A small masked image model, trained from scratch: 36.6 epochs.
Rows from block 5 of the encoder of a small masked image model, named by matrix and row number. Rows with one number belong to one neuron. Each number is 50 + 10 x the weight over its row's rms, rounded and kept within 0 to 99. All counts start at 0.
After each neuron's rows are labels from the 100 images, of 14848, where the neuron reaches its highest value: "strongest on" is what is common among them. Only what is clearly more common there than usual is listed. The data: rendered scenes of coloured solids on a plain floor. In brackets: how many of the 100, against the usual share in percent.
# fc1: MLP up (encoder.blocks.5.mlp.fc1.weight, 768x256), inputs 86-171
# fc2: MLP down (encoder.blocks.5.mlp.fc2.weight, 256x768, transposed), outputs 86-171

fc1.760:37 46 66 63 47 34 52 52 54 48 26 34 44 57 51 85 38 36 52 45 45 59 61 46 64 53 62 53 52 48 48 58 56 66 61 51 34 54 63 62 50 49 49 71 48 62 57 32 54 40 59 65 40 54 51 60 42 55 62 45 62 34 39 44 45 52 63 52 40 48 60 47 54 59 47 57 43 61 48 58 44 47 62 48 39 62
fc2.760:60 36 47 43 27 37 47 49 58 43 38 62 40 63 66 72 62 48 44 40 44 55 61 61 59 45 50 38 55 51 45 41 60 54 66 55 53 50 65 57 62 66 43 68 32 49 49 46 51 40 55 60 45 48 52 61 49 52 45 41 42 55 51 54 57 56 47 47 57 56 66 58 39 61 42 44 37 54 49 69 71 68 53 41 49 52
strongest on: tube (52 vs 12.1); largest object: tube (31 vs 5.7)

fc1.202:36 42 45 40 45 44 47 38 54 44 64 47 52 40 50 59 55 68 35 66 65 45 31 48 57 41 61 51 59 68 30 47 67 40 30 53 29 47 56 41 47 47 42 46 43 31 60 44 63 50 47 40 34 72 51 38 62 60 45 37 64 36 58 60 43 46 27 44 56 73 45 34 57 55 48 44 58 32 56 43 67 52 46 57 50 61
fc2.202:50 63 63 59 68 56 52 56 41 58 51 42 58 43 36 35 44 38 72 54 48 54 54 37 44 58 42 44 28 51 65 46 42 53 47 42 51 49 35 57 48 44 59 50 66 48 47 59 39 51 48 52 70 24 55 39 44 50 62 66 52 56 36 35 47 46 77 57 34 41 43 52 53 37 66 65 49 50 47 48 30 39 52 55 46 29
strongest on: light from behind the scene (51 vs 25.3)

fc1.747:66 49 59 31 46 22 58 50 52 57 64 39 25 42 62 46 42 59 41 56 36 57 56 40 43 62 66 50 32 60 53 55 47 37 57 45 46 48 70 44 56 55 53 62 41 49 46 63 57 71 64 55 33 38 37 54 55 41 45 25 45 49 46 39 48 56 54 48 45 51 55 57 48 69 48 61 48 36 73 49 51 56 57 39 43 49
fc2.747:30 59 59 60 77 67 54 55 34 61 63 32 61 39 32 37 50 56 52 57 53 51 39 38 48 47 42 52 39 58 49 50 46 42 30 45 38 47 31 56 48 36 61 37 65 42 57 49 45 54 47 37 59 45 54 36 49 49 60 66 59 49 50 44 43 42 58 55 40 51 39 35 53 30 62 57 60 46 43 35 36 34 42 58 48 39
strongest on: cube frame (56 vs 11.6); spring (43 vs 11.8)

fc1.269:38 60 58 54 52 54 64 48 49 38 50 51 49 50 48 58 51 42 67 31 57 46 48 38 51 49 35 48 54 50 56 47 46 46 45 51 58 41 60 63 52 46 42 42 36 52 33 60 46 44 41 65 43 48 64 36 33 45 19 46 59 30 37 35 56 52 64 50 37 35 48 51 44 53 62 55 40 65 39 58 42 32 65 50 59 36
fc2.269:67 39 39 34 30 45 51 61 53 38 50 59 48 52 61 57 41 52 50 52 43 52 71 67 35 53 49 44 67 39 48 55 51 57 55 55 61 64 68 39 41 68 43 62 36 50 50 56 46 47 42 47 40 59 57 71 47 66 54 38 38 47 53 66 55 62 33 42 54 55 68 63 47 61 33 37 49 53 51 64 51 62 57 39 62 53
strongest on: yellow object (45 vs 22.3)

fc1.402:53 51 57 39 47 50 42 30 36 57 51 49 58 58 39 65 48 35 65 58 44 51 47 68 60 45 55 44 59 41 47 52 51 61 45 58 36 54 60 52 39 39 49 42 41 54 40 33 47 39 60 57 58 55 58 57 51 63 27 54 35 63 47 49 34 44 37 45 35 46 38 65 28 48 39 50 50 33 27 41 59 41 57 48 43 46
fc2.402:62 48 42 43 31 27 44 57 69 33 37 76 40 61 65 69 58 56 43 36 46 47 58 64 58 61 52 45 53 48 49 52 53 63 66 57 63 50 63 38 60 57 47 56 33 49 50 50 53 42 60 54 43 56 44 59 43 49 57 30 47 47 56 54 61 44 53 48 68 48 61 65 53 53 26 50 42 56 49 69 72 58 56 50 54 69
strongest on: yellow object (47 vs 22.3); spring (38 vs 11.8); cube frame (35 vs 11.6)

fc1.551:48 40 34 51 51 52 61 42 55 61 44 54 64 52 37 40 51 36 37 39 66 51 34 69 59 41 68 57 54 63 32 56 66 40 33 49 39 43 60 56 63 35 56 42 63 46 42 28 39 65 52 51 46 35 43 45 49 43 55 27 50 46 58 61 41 54 50 50 54 31 51 59 56 29 56 36 61 49 49 38 63 53 63 50 63 53
fc2.551:49 62 73 49 48 33 54 49 40 46 53 37 50 45 58 72 61 62 67 47 43 43 58 37 41 52 30 32 57 49 41 46 52 69 51 53 66 75 46 29 44 73 45 59 28 47 58 48 48 36 46 61 56 65 58 55 32 38 52 59 42 47 49 45 60 48 54 47 50 40 50 49 43 55 51 61 39 33 44 63 56 53 50 30 49 46
strongest on: light from the left (52 vs 24.4)

fc1.596:39 61 42 44 45 43 39 51 50 61 55 64 47 62 49 41 76 55 23 36 60 41 37 47 48 38 51 54 61 44 41 66 57 46 68 55 40 27 58 51 53 42 53 38 47 49 30 58 36 30 63 41 35 44 48 46 55 67 48 41 37 42 59 50 50 61 60 61 62 36 60 58 51 48 67 56 46 37 39 62 43 53 54 49 48 47
fc2.596:38 56 61 57 77 63 58 52 35 61 66 29 57 36 33 38 46 57 57 60 46 55 44 35 45 53 47 50 36 60 55 49 47 46 29 48 43 54 35 56 49 43 60 42 65 43 60 51 48 62 48 40 58 43 54 35 48 45 57 65 57 51 49 42 46 44 56 56 36 59 34 35 56 34 59 60 60 48 48 29 40 35 46 58 49 42
strongest on: spring (81 vs 11.8); largest object: spring (34 vs 4.3); cube frame (28 vs 11.6)

fc1.166:59 51 44 56 55 56 38 58 48 52 51 51 55 64 61 77 35 51 47 38 65 48 56 46 51 52 49 46 71 67 48 43 44 55 43 53 55 54 44 64 68 50 51 48 52 62 41 53 48 33 43 70 67 49 55 44 68 39 41 53 32 42 57 49 53 47 59 56 49 45 50 37 58 38 40 45 44 59 60 44 45 46 66 36 55 51
fc2.166:60 40 32 45 27 36 50 48 58 41 49 63 37 61 54 38 58 53 51 54 45 44 42 65 60 50 51 46 36 41 45 54 49 52 75 54 55 39 55 27 48 49 28 48 44 52 43 45 61 44 61 59 37 49 42 50 67 46 47 45 44 41 38 71 54 49 37 48 59 50 53 79 53 54 38 34 55 51 50 65 62 47 43 58 51 49
strongest on: light from the left (96 vs 24.4); count: five (41 vs 20.3); spring (30 vs 11.8)

fc1.182:42 43 41 45 56 33 39 40 43 45 46 47 53 40 43 57 67 53 49 52 44 62 53 53 41 29 51 55 50 49 53 48 38 56 38 50 54 53 62 49 45 64 36 59 42 57 57 50 73 44 45 38 38 45 58 39 32 58 47 43 71 60 44 46 75 59 47 53 31 46 43 66 47 70 52 60 55 39 49 40 59 46 45 60 40 43
fc2.182:73 52 29 39 26 34 51 43 69 48 41 54 51 59 54 66 48 38 52 41 46 49 41 50 51 62 49 47 53 44 37 46 50 60 65 64 48 58 50 43 52 65 41 44 38 62 55 46 45 47 48 42 49 51 44 64 42 54 61 43 51 47 43 55 65 61 37 45 74 55 63 62 60 67 41 32 41 73 60 58 52 55 56 37 50 63
strongest on: tube (62 vs 12.1); largest object: tube (38 vs 5.7)

fc1.458:40 59 52 58 62 42 44 54 46 67 60 61 74 52 54 51 51 56 45 51 54 49 71 43 45 53 64 68 49 44 39 64 55 68 44 50 48 36 47 39 56 55 57 34 39 56 54 36 52 47 44 66 41 55 64 63 43 21 45 67 47 37 47 58 21 40 46 41 39 34 54 51 55 57 41 38 49 39 49 63 59 39 28 48 31 40
fc2.458:62 49 62 41 51 43 60 54 35 49 37 42 38 52 59 59 51 52 15 44 47 60 48 46 49 38 55 54 53 37 46 56 42 52 56 59 46 56 59 46 46 51 53 74 60 39 46 50 69 45 50 41 43 50 49 45 48 70 55 40 33 49 44 40 58 72 43 51 37 55 51 54 38 50 54 46 63 43 28 41 47 47 59 27 41 38
strongest on: yellow object (60 vs 22.3); its colour: yellow (37 vs 8.5); cube frame (28 vs 11.6)

fc1.203:63 42 49 40 53 44 35 19 36 45 60 58 56 50 45 56 47 36 65 42 43 55 50 39 53 50 65 45 42 53 61 44 61 58 57 67 33 61 37 49 63 50 60 50 53 44 43 51 47 43 51 33 33 35 41 51 55 55 67 61 56 71 60 61 41 49 39 61 53 71 51 57 41 57 43 50 55 49 47 67 46 66 37 49 54 60
fc2.203:54 58 45 44 22 34 46 58 63 46 41 57 37 72 62 66 57 46 40 43 53 48 50 62 59 55 57 46 61 41 43 40 55 61 63 51 58 37 67 42 50 53 42 52 43 60 58 37 66 49 58 65 41 64 53 57 47 52 50 34 45 55 45 58 65 54 43 46 59 47 59 57 61 64 43 52 35 46 49 55 62 66 50 52 42 58
strongest on: light from behind the scene (51 vs 25.3)

fc1.673:70 59 45 56 54 49 57 47 50 50 42 45 44 45 50 53 43 50 58 49 60 41 58 75 29 44 66 46 66 50 37 57 54 58 57 47 37 48 54 54 48 53 66 66 54 52 51 37 60 61 32 53 51 32 37 48 68 55 49 60 67 59 64 47 50 54 42 56 37 52 48 35 44 39 29 54 55 42 41 54 55 21 63 48 57 48
fc2.673:63 47 44 26 29 33 43 49 60 42 38 64 47 64 61 76 46 53 55 41 57 54 56 66 54 49 51 45 63 39 44 48 47 53 72 58 73 53 62 48 48 56 28 62 36 51 41 59 60 45 53 48 42 50 47 70 48 58 43 46 41 44 52 60 55 72 42 46 61 43 56 57 50 58 32 38 34 61 42 59 72 65 48 45 52 67
strongest on: white object (48 vs 22.4)

fc1.112:48 40 46 65 56 57 55 56 40 62 48 59 79 35 45 28 62 48 66 28 40 40 48 35 57 57 51 56 53 55 68 57 68 43 46 48 58 40 45 40 71 48 30 54 53 49 46 36 68 56 53 70 53 66 51 58 51 43 41 44 62 49 33 44 61 66 55 45 46 41 44 80 39 57 52 43 40 48 77 49 51 55 47 49 45 44
fc2.112:62 41 44 41 30 35 50 47 70 41 29 65 35 64 69 67 45 42 39 37 50 48 63 74 52 49 58 49 68 58 39 49 54 59 62 56 66 56 62 41 38 60 43 56 29 41 46 48 54 32 52 46 50 53 44 54 47 50 41 39 35 42 61 59 57 56 47 47 64 42 62 48 53 61 40 40 50 51 43 59 64 60 45 46 57 62
strongest on: light from the right (61 vs 25.4)

fc1.404:27 37 51 49 59 38 34 51 55 59 57 44 42 61 45 42 49 53 47 50 53 39 54 58 41 53 41 55 40 47 34 56 45 47 63 49 63 63 43 52 48 60 66 54 43 49 56 40 51 55 34 41 52 71 56 42 47 53 58 57 38 45 61 36 39 53 35 70 36 53 46 48 52 41 47 35 60 62 34 35 48 55 35 53 56 56
fc2.404:47 61 55 52 63 61 64 55 32 53 58 32 56 32 42 39 56 54 50 57 49 55 40 33 53 48 51 49 45 59 63 46 48 49 24 46 29 45 38 48 46 38 48 40 64 45 54 62 41 53 59 46 53 33 55 43 51 55 53 56 58 55 50 46 52 46 66 41 52 52 40 39 55 40 58 64 53 41 58 43 35 35 50 52 41 40
strongest on: cube frame (46 vs 11.6)

fc1.454:50 39 66 50 54 50 27 29 54 47 50 46 39 59 42 59 56 31 47 44 51 59 69 53 61 57 48 64 52 39 51 62 41 60 42 47 39 51 50 55 74 33 50 52 30 66 45 57 38 54 59 61 41 49 45 57 51 55 49 50 53 37 35 48 49 48 57 55 32 64 57 29 52 38 44 59 43 62 42 42 49 59 57 34 39 56
fc2.454:46 56 19 55 56 47 55 41 40 45 42 64 49 45 61 56 53 67 49 56 41 50 43 62 44 51 66 62 55 63 65 57 52 57 79 74 67 45 64 48 39 48 55 79 57 44 61 52 66 41 40 36 38 46 61 56 64 56 55 54 35 54 54 47 66 63 31 53 50 43 59 61 52 53 50 39 49 44 47 66 44 53 59 56 59 45
strongest on: light from the left (60 vs 24.4); count: five (48 vs 20.3)

fc1.580:57 54 45 28 53 68 58 63 51 55 30 54 47 44 37 41 59 50 22 53 56 40 57 34 64 36 60 47 49 54 47 63 58 52 46 66 44 35 62 50 32 32 44 61 48 45 47 39 48 41 50 51 55 54 62 44 48 59 46 34 47 59 33 52 51 61 57 64 48 49 62 72 31 48 36 56 67 54 54 40 43 68 51 48 49 55
fc2.580:33 56 61 60 73 56 54 49 35 61 73 35 54 41 36 40 46 52 60 58 47 56 37 39 41 53 42 52 36 61 53 49 45 43 33 39 37 51 30 53 56 48 63 38 66 46 55 59 45 62 51 39 52 39 51 38 51 47 61 67 56 47 55 42 44 43 58 53 39 53 38 29 62 35 64 57 55 38 47 39 40 32 44 57 45 42
strongest on: spring (61 vs 11.8); largest object: spring (33 vs 4.3); cube frame (28 vs 11.6)

fc1.493:60 49 43 30 62 74 55 58 79 53 56 54 35 49 59 38 32 47 39 58 62 44 38 49 44 55 56 56 60 62 46 44 46 50 33 50 41 68 73 54 55 51 28 40 53 66 66 69 74 51 51 52 55 45 43 54 37 51 65 58 61 43 54 59 48 41 41 67 63 38 43 43 52 43 45 44 51 36 61 39 63 66 51 50 57 64
fc2.493:54 44 31 48 38 32 58 59 55 47 37 67 48 53 61 72 58 46 50 32 53 57 67 65 72 41 56 54 52 34 54 70 60 43 64 39 54 48 50 41 43 41 60 54 30 51 33 52 45 36 38 47 50 32 61 48 68 52 39 36 40 45 43 66 55 53 53 36 52 54 58 62 61 58 42 46 44 49 56 65 52 47 64 51 36 38
strongest on: light from the right (64 vs 25.4); purple object (49 vs 22.8); count: five (49 vs 20.3)

fc1.649:56 42 68 61 36 54 58 70 61 49 50 50 43 59 54 52 69 53 62 55 49 52 53 55 42 49 43 52 52 63 46 65 62 50 48 47 47 48 57 48 43 61 72 56 46 56 36 49 55 70 59 62 53 33 60 46 46 41 59 65 46 55 40 53 47 63 46 63 52 59 45 49 45 39 27 42 55 68 40 46 54 45 55 57 48 63
fc2.649:35 58 54 54 78 61 52 51 33 62 69 33 53 35 35 36 47 56 49 59 54 51 39 36 44 54 48 56 39 57 57 49 45 41 32 47 37 51 36 53 51 37 59 38 66 42 56 51 49 56 46 39 57 43 50 37 53 49 60 62 58 52 55 41 44 44 59 56 38 53 39 39 56 34 63 60 58 46 49 34 34 37 45 58 48 40
strongest on: spring (44 vs 11.8); largest object: spring (32 vs 4.3); cube frame (31 vs 11.6)

fc1.548:41 48 63 52 63 44 46 47 41 47 42 36 29 49 51 56 63 60 48 49 46 41 47 55 59 32 57 38 46 49 58 43 48 49 67 63 68 54 45 55 45 49 59 41 62 56 49 41 44 50 57 41 54 42 50 45 49 55 41 55 65 55 44 49 40 43 41 34 30 69 70 43 48 62 54 45 42 59 41 55 47 67 61 47 48 46
fc2.548:72 38 57 40 34 32 43 54 59 47 38 58 40 70 74 62 60 45 49 45 51 52 55 62 50 43 52 42 59 35 49 55 47 65 62 59 65 48 61 51 54 70 42 58 39 54 39 44 51 51 54 53 44 53 43 66 54 49 43 36 44 47 46 53 47 52 45 33 65 47 67 60 37 64 39 40 49 58 49 67 70 72 56 46 52 57
strongest on: tube (44 vs 12.1); spring (40 vs 11.8); cube frame (37 vs 11.6); largest object: tube (29 vs 5.7)

fc1.70:56 61 58 59 32 61 36 48 54 46 59 47 54 64 39 45 66 52 49 49 51 62 51 53 76 68 30 46 68 53 48 43 38 48 60 58 50 70 53 54 55 42 52 45 51 44 59 69 46 48 55 50 56 46 60 53 69 70 49 45 60 53 38 42 57 52 59 63 43 39 44 57 51 51 38 56 44 42 49 63 37 44 51 61 38 48
fc2.70:48 38 38 41 61 39 66 42 40 44 28 50 47 31 60 50 38 46 51 47 51 43 50 57 21 44 69 41 43 41 44 53 65 55 49 37 50 31 54 43 46 58 49 51 54 55 34 37 51 52 52 47 40 48 40 45 37 31 46 63 30 45 54 59 48 48 43 42 67 48 49 38 54 50 62 47 55 61 54 41 60 54 49 32 70 56
strongest on: white object (51 vs 22.4)

fc1.476:61 61 57 45 60 60 49 47 57 38 55 41 43 44 51 35 53 48 69 68 56 48 44 51 47 52 49 43 46 50 55 50 55 42 40 49 40 48 46 55 58 35 54 53 28 56 57 47 33 58 65 58 40 44 50 33 48 55 60 45 54 59 36 47 37 53 46 46 44 38 40 41 39 75 74 46 54 37 32 28 58 67 43 36 51 63
fc2.476:47 34 53 45 25 38 38 54 55 48 43 60 57 68 66 71 50 56 24 46 35 49 67 65 51 41 54 42 54 38 54 39 53 74 67 60 59 60 62 51 41 63 51 65 41 38 55 48 60 49 45 41 57 68 60 59 55 44 38 39 42 53 54 62 64 43 62 54 53 57 69 62 50 51 22 54 34 52 54 64 60 50 59 58 53 45
strongest on: light from the right (91 vs 25.4)

fc1.668:50 34 46 63 46 50 39 46 61 56 59 42 58 53 69 40 45 45 38 45 33 66 40 67 40 45 42 57 61 51 34 49 69 36 50 58 51 37 65 45 58 57 62 42 46 54 56 49 57 42 55 64 51 54 49 57 48 49 43 50 48 60 71 49 43 61 40 55 46 53 47 37 48 52 35 40 56 48 46 54 82 51 55 54 48 57
fc2.668:37 63 56 42 70 62 55 57 26 57 65 44 47 37 28 40 49 57 59 62 60 43 46 30 54 52 52 51 34 59 61 50 39 47 31 39 36 54 30 59 46 39 56 46 64 42 56 57 41 71 46 36 52 44 60 35 53 53 61 63 58 47 41 39 44 41 60 52 45 55 40 46 62 34 65 62 52 42 53 36 23 40 43 53 48 41
strongest on: spring (29 vs 11.8)

fc1.389:46 38 62 64 48 61 50 46 56 50 39 46 60 41 45 53 40 44 50 65 51 38 62 63 56 49 51 50 43 62 61 51 43 50 55 44 46 52 47 61 59 55 36 42 41 41 29 39 41 48 35 62 53 50 30 45 46 48 34 31 35 40 51 43 64 48 49 43 59 48 45 45 35 58 51 51 62 37 52 36 53 59 70 43 46 48
fc2.389:63 51 27 53 30 38 59 52 54 49 40 78 42 57 70 61 35 41 54 38 52 49 58 63 49 42 49 46 59 40 48 54 46 54 74 47 54 47 66 37 55 63 47 67 32 71 60 47 44 57 59 58 46 44 51 46 49 52 44 42 49 43 55 58 52 53 52 42 63 40 65 48 58 57 48 42 39 48 52 64 53 65 49 44 50 52
strongest on: light from behind the scene (69 vs 25.3); pyramid (31 vs 11.4); cone (31 vs 12.2)

fc1.710:73 53 48 41 51 47 52 50 49 44 73 48 24 49 54 49 47 48 59 47 27 65 49 66 52 48 52 46 65 49 43 55 54 58 66 46 53 45 47 27 56 47 65 45 46 49 63 53 43 56 56 44 34 52 53 43 50 46 69 47 48 39 37 44 60 56 55 53 58 33 41 49 47 60 43 47 53 53 56 64 51 53 21 34 47 64
fc2.710:61 40 37 43 29 27 53 57 52 31 38 75 50 72 59 61 50 49 52 42 44 41 57 62 57 43 59 37 63 35 51 55 53 60 57 56 51 52 80 47 44 56 25 64 39 67 57 43 55 40 52 58 39 62 53 65 58 60 46 43 36 54 45 53 59 42 37 43 63 55 65 63 51 66 33 41 49 57 41 56 53 60 58 44 56 50
strongest on: light from the right (82 vs 25.4); count: five (48 vs 20.3)

fc1.12:46 66 57 52 47 50 50 42 57 28 20 49 63 42 56 70 54 38 42 49 61 60 39 56 58 69 26 43 57 69 64 53 47 52 48 68 44 52 48 55 42 48 52 52 47 56 40 52 36 51 62 48 66 41 47 47 28 55 58 63 37 47 49 29 58 54 46 62 71 61 52 48 56 44 42 48 62 48 61 45 46 56 40 33 54 54
fc2.12:73 30 19 47 60 46 38 50 40 56 70 55 34 53 47 29 60 64 36 55 51 49 47 42 32 57 59 46 49 46 39 57 54 36 48 34 56 51 53 43 64 56 59 53 55 56 56 58 60 43 34 48 32 63 58 48 66 45 54 39 61 39 43 64 43 49 55 58 32 42 48 37 38 39 64 45 40 47 39 58 43 40 56 68 43 61
strongest on: white object (49 vs 22.4); its colour: white (25 vs 8.2)

fc1.278:42 30 40 67 71 30 26 54 70 69 32 43 60 51 51 37 39 52 57 55 62 54 67 51 45 52 47 51 43 45 30 70 46 51 58 55 37 39 49 43 59 53 55 37 57 48 46 44 44 53 53 75 51 62 43 47 56 41 54 44 34 41 65 46 43 54 33 61 44 58 50 54 56 55 73 61 53 33 48 35 61 38 51 57 53 42
fc2.278:47 67 62 36 49 68 69 51 23 40 76 44 40 46 37 54 56 51 37 48 42 51 36 41 50 51 43 56 50 67 71 34 51 41 28 38 52 59 43 59 45 43 52 59 50 46 49 61 55 56 45 25 53 41 64 49 46 58 50 66 65 53 33 45 54 51 70 53 47 42 50 43 48 40 39 47 53 55 57 52 33 56 47 50 45 50
strongest on: cube frame (32 vs 11.6)

fc1.277:53 44 59 47 61 55 37 44 61 60 69 38 42 43 58 48 52 44 60 52 57 36 51 48 48 54 41 53 45 54 63 54 39 54 61 53 57 51 44 58 76 43 39 52 38 63 50 58 43 63 54 35 54 44 34 55 42 48 57 32 49 53 33 59 59 34 32 45 61 58 58 44 59 45 67 51 28 32 41 36 58 64 34 34 51 61
fc2.277:49 67 56 37 53 53 63 42 62 25 36 58 55 62 55 68 41 47 51 52 54 55 48 58 62 44 41 38 69 37 34 58 50 44 50 41 36 37 75 42 30 51 47 45 36 62 48 35 50 52 61 66 44 40 55 53 71 52 42 42 52 49 59 48 48 58 60 49 41 51 55 75 36 52 58 48 52 43 62 65 44 44 64 53 54 35
strongest on: light from the right (74 vs 25.4)

fc1.306:52 60 57 49 45 51 43 61 46 44 61 62 44 60 53 65 43 54 48 53 51 56 66 56 53 62 53 35 56 53 42 39 54 48 39 54 31 48 31 66 59 45 38 47 51 49 42 48 37 58 31 62 27 36 68 46 38 44 44 53 41 60 51 67 50 37 54 67 47 42 55 47 43 42 65 43 55 53 59 43 57 38 61 41 59 74
fc2.306:50 42 55 57 33 45 42 49 70 53 51 53 46 67 61 52 54 41 37 46 42 50 53 70 46 51 55 47 64 34 35 52 56 62 65 57 47 60 69 40 47 59 45 68 35 67 47 40 46 62 49 52 46 60 56 51 43 48 43 45 37 37 44 59 55 62 38 49 49 43 60 64 36 45 41 36 46 51 45 66 52 73 51 43 48 58
strongest on: yellow object (48 vs 22.3); orange object (45 vs 22.1); count: four (41 vs 19.8)

fc1.105:45 46 66 59 38 54 59 62 62 53 59 55 27 53 32 56 58 41 46 53 61 44 57 61 52 40 55 48 49 54 53 31 42 59 77 43 57 60 50 35 61 39 42 48 24 28 64 55 61 49 62 56 48 56 48 57 57 50 28 44 54 40 36 36 43 56 42 57 57 69 55 53 43 49 52 56 51 62 55 69 43 46 48 42 46 34
fc2.105:38 57 46 49 79 60 57 53 36 60 66 38 59 39 36 32 44 57 50 63 42 52 38 33 41 49 46 58 37 61 51 59 48 42 29 51 34 43 37 57 48 44 65 45 77 49 53 55 43 59 42 34 53 35 56 34 51 48 69 65 51 52 57 47 46 44 62 54 38 48 36 37 61 34 59 53 57 38 43 31 35 38 48 60 45 48
strongest on: spring (61 vs 11.8); largest object: spring (32 vs 4.3)

fc1.676:70 53 39 54 55 49 70 49 56 50 43 47 45 40 44 67 49 40 70 51 53 58 58 48 63 35 54 50 74 43 64 48 34 36 58 74 52 65 66 57 61 64 41 59 58 52 39 39 47 45 48 45 37 56 49 67 57 54 66 54 43 62 69 48 50 37 47 56 36 54 46 54 53 57 52 37 43 54 49 39 38 50 44 54 74 50
fc2.676:66 51 48 38 23 42 37 40 64 50 45 64 45 56 72 65 42 48 49 37 53 47 52 63 47 59 62 48 65 47 49 48 60 64 60 47 64 50 65 49 47 67 42 60 38 52 47 49 46 46 39 56 45 64 46 51 38 49 53 35 51 54 48 55 58 56 45 44 63 49 64 54 43 64 41 43 39 45 45 69 61 64 47 37 48 55
strongest on: light from the left (49 vs 24.4)

fc1.455:49 63 32 53 50 48 40 48 46 47 47 47 52 35 39 28 57 54 57 54 43 45 55 66 50 60 46 52 49 70 53 51 46 48 49 39 63 57 54 57 53 48 49 53 57 44 20 56 46 54 58 55 43 40 47 47 30 52 42 58 42 44 54 43 57 53 61 39 48 55 52 46 37 51 54 23 45 55 58 42 55 48 72 33 34 46
fc2.455:58 42 58 51 19 32 43 40 63 27 36 75 48 58 76 70 53 35 45 42 39 62 58 57 49 47 36 48 60 48 49 44 29 67 53 56 51 56 65 33 49 65 42 55 35 53 48 38 58 34 49 56 56 65 52 61 63 45 55 35 31 48 50 56 53 61 46 54 55 51 54 57 46 66 37 48 40 63 53 62 61 60 49 48 62 48
strongest on: light from behind the scene (63 vs 25.3)

fc1.225:49 52 49 32 54 54 55 51 48 32 25 50 47 43 38 76 42 43 41 48 56 38 54 53 44 47 43 56 46 65 43 48 53 59 38 58 48 32 49 52 45 60 38 67 39 62 57 42 51 43 50 63 45 68 69 61 44 58 39 48 41 40 44 52 57 60 70 51 44 24 46 54 55 41 40 48 58 45 40 38 54 54 63 50 49 27
fc2.225:65 40 35 42 23 37 45 50 66 48 29 68 55 64 65 71 56 50 45 48 50 43 58 66 49 52 53 45 64 42 54 56 50 54 64 52 54 53 71 48 48 48 39 66 36 48 38 51 69 41 53 63 43 45 42 67 47 56 47 40 42 41 45 46 47 58 39 43 56 44 62 58 48 60 32 25 48 56 40 65 63 58 51 44 56 56
strongest on: light from behind the scene (66 vs 25.3)

fc1.443:54 40 53 46 47 68 47 45 58 52 56 42 50 50 48 44 49 62 47 44 58 23 51 52 56 51 45 47 45 68 44 53 43 53 52 60 60 42 44 65 61 40 46 46 47 50 46 43 40 51 46 38 61 31 46 46 37 32 40 46 54 50 59 63 49 50 56 58 45 55 58 32 62 44 62 68 56 57 53 67 52 48 57 65 56 55
fc2.443:48 46 79 33 49 40 39 50 36 33 53 36 54 46 67 62 49 51 54 50 52 74 51 52 58 37 42 40 60 40 49 48 60 58 48 45 58 57 58 30 30 52 53 48 26 57 43 47 37 50 66 54 55 68 50 49 26 48 55 39 54 39 49 51 53 44 58 52 56 41 55 74 38 66 53 46 39 35 53 53 50 48 51 26 46 60
strongest on: light from the left (50 vs 24.4)

fc1.385:51 64 56 41 56 48 47 55 59 79 51 53 45 51 51 45 53 52 32 45 54 51 46 37 67 28 49 46 39 59 51 74 62 42 48 35 57 33 58 62 56 60 38 41 50 60 58 59 64 54 59 44 33 57 87 57 51 47 49 42 31 46 42 46 33 53 54 54 49 51 50 60 58 64 50 69 66 44 34 43 60 54 46 45 57 44
fc2.385:33 56 54 54 75 63 52 51 37 54 67 28 56 39 30 36 47 55 64 58 48 53 44 39 39 54 50 49 44 56 52 45 43 47 34 49 41 52 33 49 45 33 66 42 64 42 54 52 43 57 48 40 58 40 46 31 49 47 58 61 56 47 51 45 50 44 54 53 40 49 38 34 58 28 63 55 56 45 54 39 34 35 43 56 44 40
strongest on: spring (63 vs 11.8); cube frame (36 vs 11.6); largest object: spring (34 vs 4.3)

fc1.396:45 31 47 24 46 47 40 57 51 52 42 52 53 60 48 67 59 39 31 51 45 54 61 47 53 52 46 50 50 69 39 46 51 43 39 51 58 43 64 51 59 54 55 61 41 65 56 64 55 58 61 55 51 64 53 66 60 74 55 50 41 25 50 42 57 39 38 42 47 54 54 58 61 39 39 40 59 72 45 52 63 59 48 59 48 40
fc2.396:59 54 34 48 22 48 35 60 52 53 38 75 49 63 70 54 59 50 44 49 44 47 54 70 46 64 52 51 55 29 49 42 63 72 64 58 61 64 79 45 41 57 49 47 30 54 52 63 64 48 54 54 46 51 41 53 62 44 40 41 47 44 38 51 53 49 48 34 51 60 58 49 54 69 53 55 41 54 43 76 64 52 55 46 55 53
strongest on: spring (53 vs 11.8); largest object: spring (29 vs 4.3)

fc1.641:40 32 53 49 52 49 59 62 73 45 59 58 50 56 52 57 32 41 61 55 45 63 66 66 44 61 56 52 54 48 63 50 65 46 44 56 55 41 61 38 58 52 48 49 49 55 43 38 55 49 49 69 52 57 27 41 55 42 38 36 67 48 50 53 58 50 56 49 38 38 35 37 39 57 49 32 57 65 55 54 61 32 50 64 57 47
fc2.641:59 66 37 45 38 60 46 71 36 58 57 57 56 48 54 50 64 61 57 50 47 46 47 32 46 49 36 58 48 65 53 74 50 36 56 42 53 49 51 48 48 55 64 48 45 50 45 58 47 49 48 34 44 41 61 59 64 36 66 51 23 41 34 40 36 53 56 50 51 40 44 44 59 48 43 53 49 56 44 66 47 56 51 50 34 63
strongest on: yellow object (62 vs 22.3); its colour: yellow (25 vs 8.5)